From a checkpoint of a small image VAE.
Training: soap at rate 0.0022, 6700 steps, batches of 64.
Data: 195000 training examples, 2.2 epochs.
Rows from block 6 of the encoder of a small image VAE, named by matrix and row number. Rows with one number belong to one neuron. Each number is 128 + 32 x the weight over its row's rms, rounded and kept within 0 to 255. All counts start at 0. Numbers have three digits each.
After each neuron's rows are labels from the 100 images, of 14976, where the neuron reaches its highest value: "peak on" is the class under the peak; "strongest on" is what is common among them. Only what is clearly more common there than usual is listed. The data: simulated stained blood smears.
# fc1: MLP up (encoder.blocks.6.mlp.fc1.weight, 960x160), inputs 80-159
# fc2: MLP down (encoder.blocks.6.mlp.fc2.weight, 160x960, transposed), outputs 80-159

fc1.396:095132087124085133096104128080094121147139141110139107120107132128118150129051149114137050159094113026126151148090105206148130066110181104122138177145067120076174146166124136133145114145104139156155145153153139181166136138163097135115144149
fc2.396:122167081126133109138137122172139088095118156160094111095110093159169112122202113121131127093121079109116081114156094166194214141200101137140183099121072064152134109099159144113094062151130116044179186105155119099160113113123161062105149063
peak on: large cell
strongest on: dark grains

fc1.699:112114088159133149109138167144111113118110138132114129160136128131126115144103089097103122133107124053110187158098149130107116107048125102151088158102042122172145141141206098135120125173153161130104155136153106139097135109144134130155143115
fc2.699:103112081161066113124134171146130119073148112170122144107128171165148145164198098124117078096167107101204095127098074160141126153180121174177088109167119115175099145117056152064101103086127147089165147114139144124147183181100112130097164145
peak on: large cell
strongest on: dark grains

fc1.393:138135078113117095100099170144089122177107124151102134123128165126099139164106129092093132148110110197117142120113183137131151111039136178080115133102102037132182123098129159118114150107061092101121127094142136139139158185143064164148167123
fc2.393:098172077102100159136124151120152150119109145079117083043096170148113063179149134162115120071119150141105148138146080173176118088103158122185148123110144102144141119085066157158123147119177115077172126177145093101130146071155098104160118175
peak on: large cell
strongest on: dark grains

fc1.113:136050159135129149170144101070140066113140155121105124101126128142126069103194106121102195155047122131150099121162090140070124113104137112113087182193070169184180159162066165129157137148160148100130160190119102144099137140113089084142161140
fc2.113:067217148128143164127135144144140114168133080095102133154099114071082216136015121147145195114112078102110128160099130113150128115115093199059134085154094136145133169163153106112172144173184120171106119107146135095129129079136134132129143149
peak on: small cell
strongest on: spiky cells

fc1.54:127135093107105111154115188106066135093142127095154111119137160089107128139080064087104097135118154129083170160134134113186097152118093150089141132132121163122098166155113128094139130148108119119164125084027147121125134133090064118116157150
fc2.54:170184115034088107085106129107108088106180089127103128176157157153158134160130080121060144115172141150142096162139098150152145122103074178102185125104145093133138114132098156200162158078149188105130092117073127101115094107108140146126154092
peak on: large cell
strongest on: dark grains

fc1.706:114133087116145107078138125108133129095092118179089127144132164094122141122146178128168181120125121156116142132107177171103148104093122143209181190128005055140122109155116125143114128130110147166165159170128141120143128158161145123143136171
fc2.706:150127081100116145122115116125140127100157137110093088083126118154113097117069121094130192123094127115174133097147127188163097102107148138173107100120171197209144125128131138106056059171156127035130131168130122070157135054075119076122118085
peak on: large cell
strongest on: dark grains

fc1.117:148179109094145130124117182174139133174057124127161156083145143115107113136137173112105123163149116208110159127119153194024148134130131143160031057108170155161058140136127166109095117125148123109110129109152152133077141111080141152170130141
fc2.117:127199109083065122138118167132092102142163155121084133138130160088147128151186087100114190158133087102141095145125075155210147133166148149134166152159144130158150109092139125120150089133111083065157108175078139080122144107107165121095151073
peak on: large cell
strongest on: dark grains

fc1.271:141121116157117153171119161155133129196100131164097108124135133089127115096090112127096087130151114144139169124118174130038160140120173115125086086092069222136127109143150156119164158183083166108142111123137110082117163135184178127096112110
fc2.271:141167097158111146168121156124086134150165172103133154167163189124117162178135114107115211072112108079134092111091112159163135124134113136122128150185140097126177157106113133145157150097146136124136120098129130111064135134074175094127148122
peak on: large cell
strongest on: dark grains

fc1.730:122091108132073162162121153135150141205104144133105127148155129127118142166086147095128127121127155094112138107134171156141113135142116111111193159138024124116155130138147157117125115163121090112149140142145126167125149143185112132103116132
fc2.730:165123086160106173136132165161133111138086148088157109104148156150133159168118093154089064068157097119165139088173097148143113149161145140136117093170155156116126115116106173090065136165118131136133142091108110098147139162163122053158114110
peak on: large cell
strongest on: dark grains

fc1.462:137125113077097129105100155146119123089138096175144197082188080109151094108107196154149167121129121106133145122108132126107145126183132124186101126132169106082116126073133144100121128101094137149133112088151154091098126141155127147142064166
fc2.462:103194124059161171099116131092137098177155192121143168099122139156164132077078113132095164093165101174096160185125161192197147168110112121130134146118062055128205183087141088122117095126075165128128144148102095131094163125171145115146118098
peak on: small cell
strongest on: crowded; spiky cells

fc1.406:046038098138132174148124121127066072105150108148076161159089124157121119059132148116093075156138104117154150133109143176124124146116113126081158122164096169130088187159140145117137166155117149081145136201190117112121105158158125100145071134
fc2.406:129176055154141125155125171093095098059161106141159163155116084130110185132194122090167144135117117091149118135113174119100111174125106210151158160159145180102153140167124154154082125161163135086130142086117158101130127116119051135117138073
peak on: small cell
strongest on: crowded

fc1.9:105117104107150182186141106148164142141122163144127131113184099119190121089122115091136117144171189174142125115118128100118172126248155105134124112084122062087137141103148109141093121052120167155130174112112128159161119159072139121137118123
fc2.9:109146150119090129138108119109136146132161091154130142081126105125139183100152155111100154132109159080129128156117170122119090132081126161120164176170127138175114126129115130048135184156230140070142200123110095120125121072116139088112182080
peak on: small cell
strongest on: dark grains

fc1.426:084138114106109173165127133109098117026133126148103104174134083133139140116040138112124111166060112121123096151131120082142140124072110148098128106072139136155148118120160131138146130122143146104104113119149130113118130139120147102147087142
fc2.426:105120055106115108171099177112121152213145135121141118127111138114093106111132144154109144166168103112124157170119152144167126118154107137158084128216172115183150078137111114087067183208055131072081123126109112134123107124114091118155142111
peak on: large cell
strongest on: dark grains

fc1.587:133072125146121115096110122140130146164087144062073147135128125084129137141120162151132120098238089092117192119106131143115099139214171123121152071068164168123124140104143118138113152111014156139094149069112125073151135144149112126123166137
fc2.587:120205130125105142150120147085181141106144174096098090121159183155141118187098149137093164093087096113135080108120141173128140155088089164129110157181095113192162158061118110132101116118165184104144170139125156114160164131110172080092152116
peak on: large cell
strongest on: dark grains

fc1.365:141177121159120139127104141118170058107118146118164137116097102146147127129174150146098146174058092150123214123134164102081118134114131131122058070142161084145090168099103157132105127101118168131141130067133161126162121168154086109139158111
fc2.365:041099161070062096103124114143137124198051124135124145148120150099128116196003140079145128113106093142178121134136159116113125112116135150109085140150169114111151122101103113099114149157142107140088108144123124097161124029124105104100132097
peak on: small cell
strongest on: teardrops

fc1.620:129135090110119153070130110152146137100191129128129136112079160140138124113109130101134177157103119109131178117179124165173122107157124130134098108118245145112045099144106115139152121034068161118123105122108114118138137144118122138172088137
fc2.620:076107079065099127093102133093126108142131069121113153079174085138157103177140163224140110118120117108154106117076098166117112096113101126163130146125103105141102149150121111156146118193098125114154094165096142113172102144105074124086121141
peak on: large cell
strongest on: dark grains

fc1.223:078092132119163120103115141136129120200172139139140079079105166120096161154152123109151137129100121066169139151132102187127125147192164092162173144103152136159118081165084122124136137106130140117153130206108132125135137154148093131115127199
fc2.223:161191135149099151144110115154093139118097138136102166137122150146183089136154123147155186117120100146113157136124123190204151096164137109166100122091127132094106150119151146122066103200088174113143114145096128081158132155120158037136143114
peak on: large cell; nucleus
strongest on: dark grains

fc1.213:137096120143116181177125168190093128106107121150144084124114084089123126082096109131125054156129129140105173145162152162133142122151152166112118197140094133161086126175148137138153131158188145109138144089110160096097111124147084122157135137
fc2.213:137179080117143078122120149092174097125162096137129161136173159135123192125148079118068153077162114065127133137112131178130079107169113150185188129151152110142191147176088095127148150107124149128155114127088152138139155121146103140144158124
peak on: large cell
strongest on: dark grains

fc1.626:109127144116133124139158133089186160082162127114103099094146173121140137162107142172174091088136118173143043159152136105037148143117162111161151250146204141089122119064141126127149118101108130134119094137116135132185132103089169127120127067
fc2.626:135164165106149163107148131094165184163140202161115124161124128148142122062088126129132138087113140119149056105148219103125118122109099097131121145179096142086142164087131131147151162088108184203097076108140125122123119193160117090176177174
peak on: small cell
strongest on: no large cell; small spheres

fc1.667:119109121129100127138152140146133141129169111133131100178103077139138145094149167149149103154148127105123123166089167101146160148077155121163131105106121062094119109164167032114187159094090129125120128125135110161139149148108146163126103142
fc2.667:092141138059124197116102131095155094134091125110086183164073163110135126123051093147147156145162130151152113115076129114142127112034138120101161156046145179113145136119123101140133094096157172089145172097116188123133076095137197131145109081
peak on: large cell
strongest on: dark grains

fc1.204:173104152094178114163126125159149159114081141106159122165101120115158149105132134110115153161091092161158080094147127134116096115129097120126069095099079165138082146131110138105129127119111103192136148169130106090157130231138122136137165229
fc2.204:074143152118122169159105112107103147153118114131074112105082100139121125140118156100135129175131128166146103133137083135083172127200145131145141172000103139145143127124134142148142022208112166040121109117114113080111144043124167114116111096
peak on: large cell
strongest on: dark grains; crowded

fc1.51:125147129124075106097115156121046132120156112106142110173106135117143138127095141107139113165094143152124100175120161135079126089030091151115110103105158121116195137188123124076167149150147122147128137143163128112117123136148108113147069129
fc2.51:125141104086128173188078139144098065133118123118091133132122100154138125122088146117158113105092116066125191125152172204162163075180139090089143153165099154135157091166084082136112128150167159092135113124075122095095163149104054082061094159
peak on: large cell; nucleus
strongest on: dark grains

fc1.274:084119114145143109058125081176098113203079125122203123127145076120073114101121137142165175146097122162115193122094130074128118174147103158130173167107124122109133098142145133129095126143096108114070110106077131179120115145138128153065151121
fc2.274:159060077164099156112121200142124147065134153097170155121211153096117170107170077093167143170117138046130130135102103083142154098071131124135086138179113105162109155136139172161144113180148151093136158105128146142137081131129131151144195108
peak on: small cell
strongest on: crescents

fc1.316:130097066127113163096105117120185142175126157107125109078115114120134128115140098127108116142143112081158146127099146158132116147177139160167111189126023062146132103131118142129142155154060104125134125146121134134131126119150137138106142148
fc2.316:142097106159080115102139136139156140068093103076099139113136150149075166157090145119094085178152113152201124136134080144087120172137123149160118167145111148178134145126079138082153086171100162065132130106152129126132159107117133116126130110
peak on: large cell
strongest on: dark grains

fc1.297:164157156176128086124133112073125088119099137126122110148104098137138068168156085097133131142070161120135186095151160117112135160121135152144168140115118124168199084155146129105126125179086109119118116139132127119145131136176171081106163152
fc2.297:069205170151138111176141122134145153134152105128124113106120146103092172133155130101143164141104129158139114107094101160062116154107092135073105159117132132186108132139122165081181157157239144119093124104123108101114094062129214145093158099
peak on: small cell
strongest on: crowded

fc1.384:115152120139154159142137129130141124089130140062106138088105106148096115081067134159117152115136086095156111113137139163054152125106110120135097070071154125170127116123161148130149133120138117130112157089104113095048161123181145112113110142
fc2.384:097190117045088113175106117129110128172177094191084139156124173132150114156138137134120166122176087132127141164126124136157140170150043185163129186171091138160146114123094138124124151159166124057152163132111111153112127074114152116134174121
peak on: large cell
strongest on: dark grains

fc1.43:129160180110149091161131119139085111127156093167155102142126184174104135098116136124153173137064115162122197117209096137125131099180114076110091109104255157097102163106113133145152120102193146132174146137140115127125132132122165132072115112
fc2.43:112143138071158169155145143144095111190100116156101110173150121110170135127175122156185184100061078067172136115134183186101130094181163144140096147092097152064141135090097137126070125177087107109130066154086160125106162124109127100107136160
peak on: large cell
strongest on: dark grains

fc1.678:169177126078093137109115119104168146104124148178143154126094104148129128108092152080077145174116111114179172088151165188152121145127137138129073106029161146139114103139113182148137149091085114093115150170079093110126151128148134146152105144
fc2.678:119098108070077130126087171112105156136128095143137139086148125130153148197066118142138159080163062045143105136118117166126121136115151136149206111222134172136162100115135083127131131164098111095111211143141183127126156051081089127147191140
peak on: large cell
strongest on: dark grains; crescents

fc1.599:136127106065155175103136102152109160169125125114169138117128061089128109144111136141101103131161143173112166140096154132146129131133194112132201145116025114151158096094122145085118142143072110150145153118096140133119173111138074121148190208
fc2.599:161088097101101134124119115143075133073156135124124090108130184106159115098131093092131149126118129091150142111143079169133138133079137144140105149146075125190161144109161131106130090161108179034147177130065099113172140130100129105105167044
peak on: small cell
strongest on: dark grains

fc1.572:180117127140161161124107151141117086140195162149119109148122161166126183097128145126123138119196109090171144172106124140168124134093140137112226089122136083125119122131118140173168119133069163095096057086143112188120154061132082142096145059
fc2.572:161151105165116138147085161084121115121110179112156131103110115114141116116179156144154130111101091220132076154137123162063137135081146102085116081108160150113137147149113142169121045149113051186139093101157086140116120153166146159223128102
peak on: large cell
strongest on: round nucleus

fc1.334:168139207151126182167121129157118109175153104158129147122134076122159065108148150059068160148095146179191111103112124135156081135115114149188146133123089148132156175153143103083123124145150118116127071129091136095117110125105115109122153112
fc2.334:065091133176100124154143113155089115153092078176132166168119153091100173127142110115144160226165130118133138135104103116136154170085131118154132131112101039126148121176175079078166162169076159156109113101124140101076161115135152160140134121
peak on: small cell
strongest on: discs

fc1.617:139100152126101156104126149127104116119080107051168139158143097147132131128118153095096048116112095157134167110143169177139146118104185137160132168134209087109075148139150126126164100170141082137108107119140164174107171164145122085132060106
fc2.617:077136161068107151113121138127088119125129158076105163057124079134130125147181105170089115119141095137217162079195106097181150131135151174063161154167151197130144145140099130176067147147130116122138124154137134193115136135142125176139146115
peak on: large cell
strongest on: dark grains

fc1.104:120111175101138170125092150158074153062124096178132118111110110121125106133114164095162120147108103157107153181162137151130096180109098128087152156153049123131112113174136175159085104045177129088154106089108127135161099128153139096136139142
fc2.104:101136127050086121123079099144108124069157117083107067144121125142138117112162036141172143112157173099110086085096082100156157126094119157147123107157141139158153091144101147104109119120183138082126130163104162121165100067156163085148170075
peak on: large cell
strongest on: dark grains

fc1.308:095167135139119160146134081140216146126125158193124114126111121087141141089094153115084159077182055096152124117099136134146091094171177124157182170127132064117146133128081096155208140170075170122119132093091118148155127121139141086150125129
fc2.308:118098128074117131164122172154177103077114108168108135110148054136117122062094092142141158143106085114189093115117137191103170133158148113116175137120137103153134137112114103158149068134084121081155117154126141109126148112102172103111142113
peak on: large cell
strongest on: dark grains

fc1.44:128132116067088099085138133147065147124087133140063113143155118076135125101104126157116083102113154129117106154125115097089121094121133119149199132147059111100172163154070086127119131181119133150145162171127129123059153158092136158140129214
fc2.44:163172108119106139170133110128128121167172134140082090112081058138143107151078086074119142145143121121097094109163150136074148155138114148101103083088084158154194151128191127109085046172142130057124168113109093086144088021124104094118122063
peak on: small cell
strongest on: dark grains; crowded

fc1.246:188143115096100112157095133153139159116100114172136088151137166130126118203190176146153116104195095128125105074153143188121117170184157115083156139141247100070110106099127135128101144140096140174124171138103122115120176151133064149097142164
fc2.246:141157179072139107171108106113146093179139129091102117101090115125179151144057192122074119094117179124113179183130154185175135080117120193175101168123126172106207140110127155186078153156133136049159117144109136143148122081161145102135121137
peak on: large cell
strongest on: dark grains; crowded; spiky cells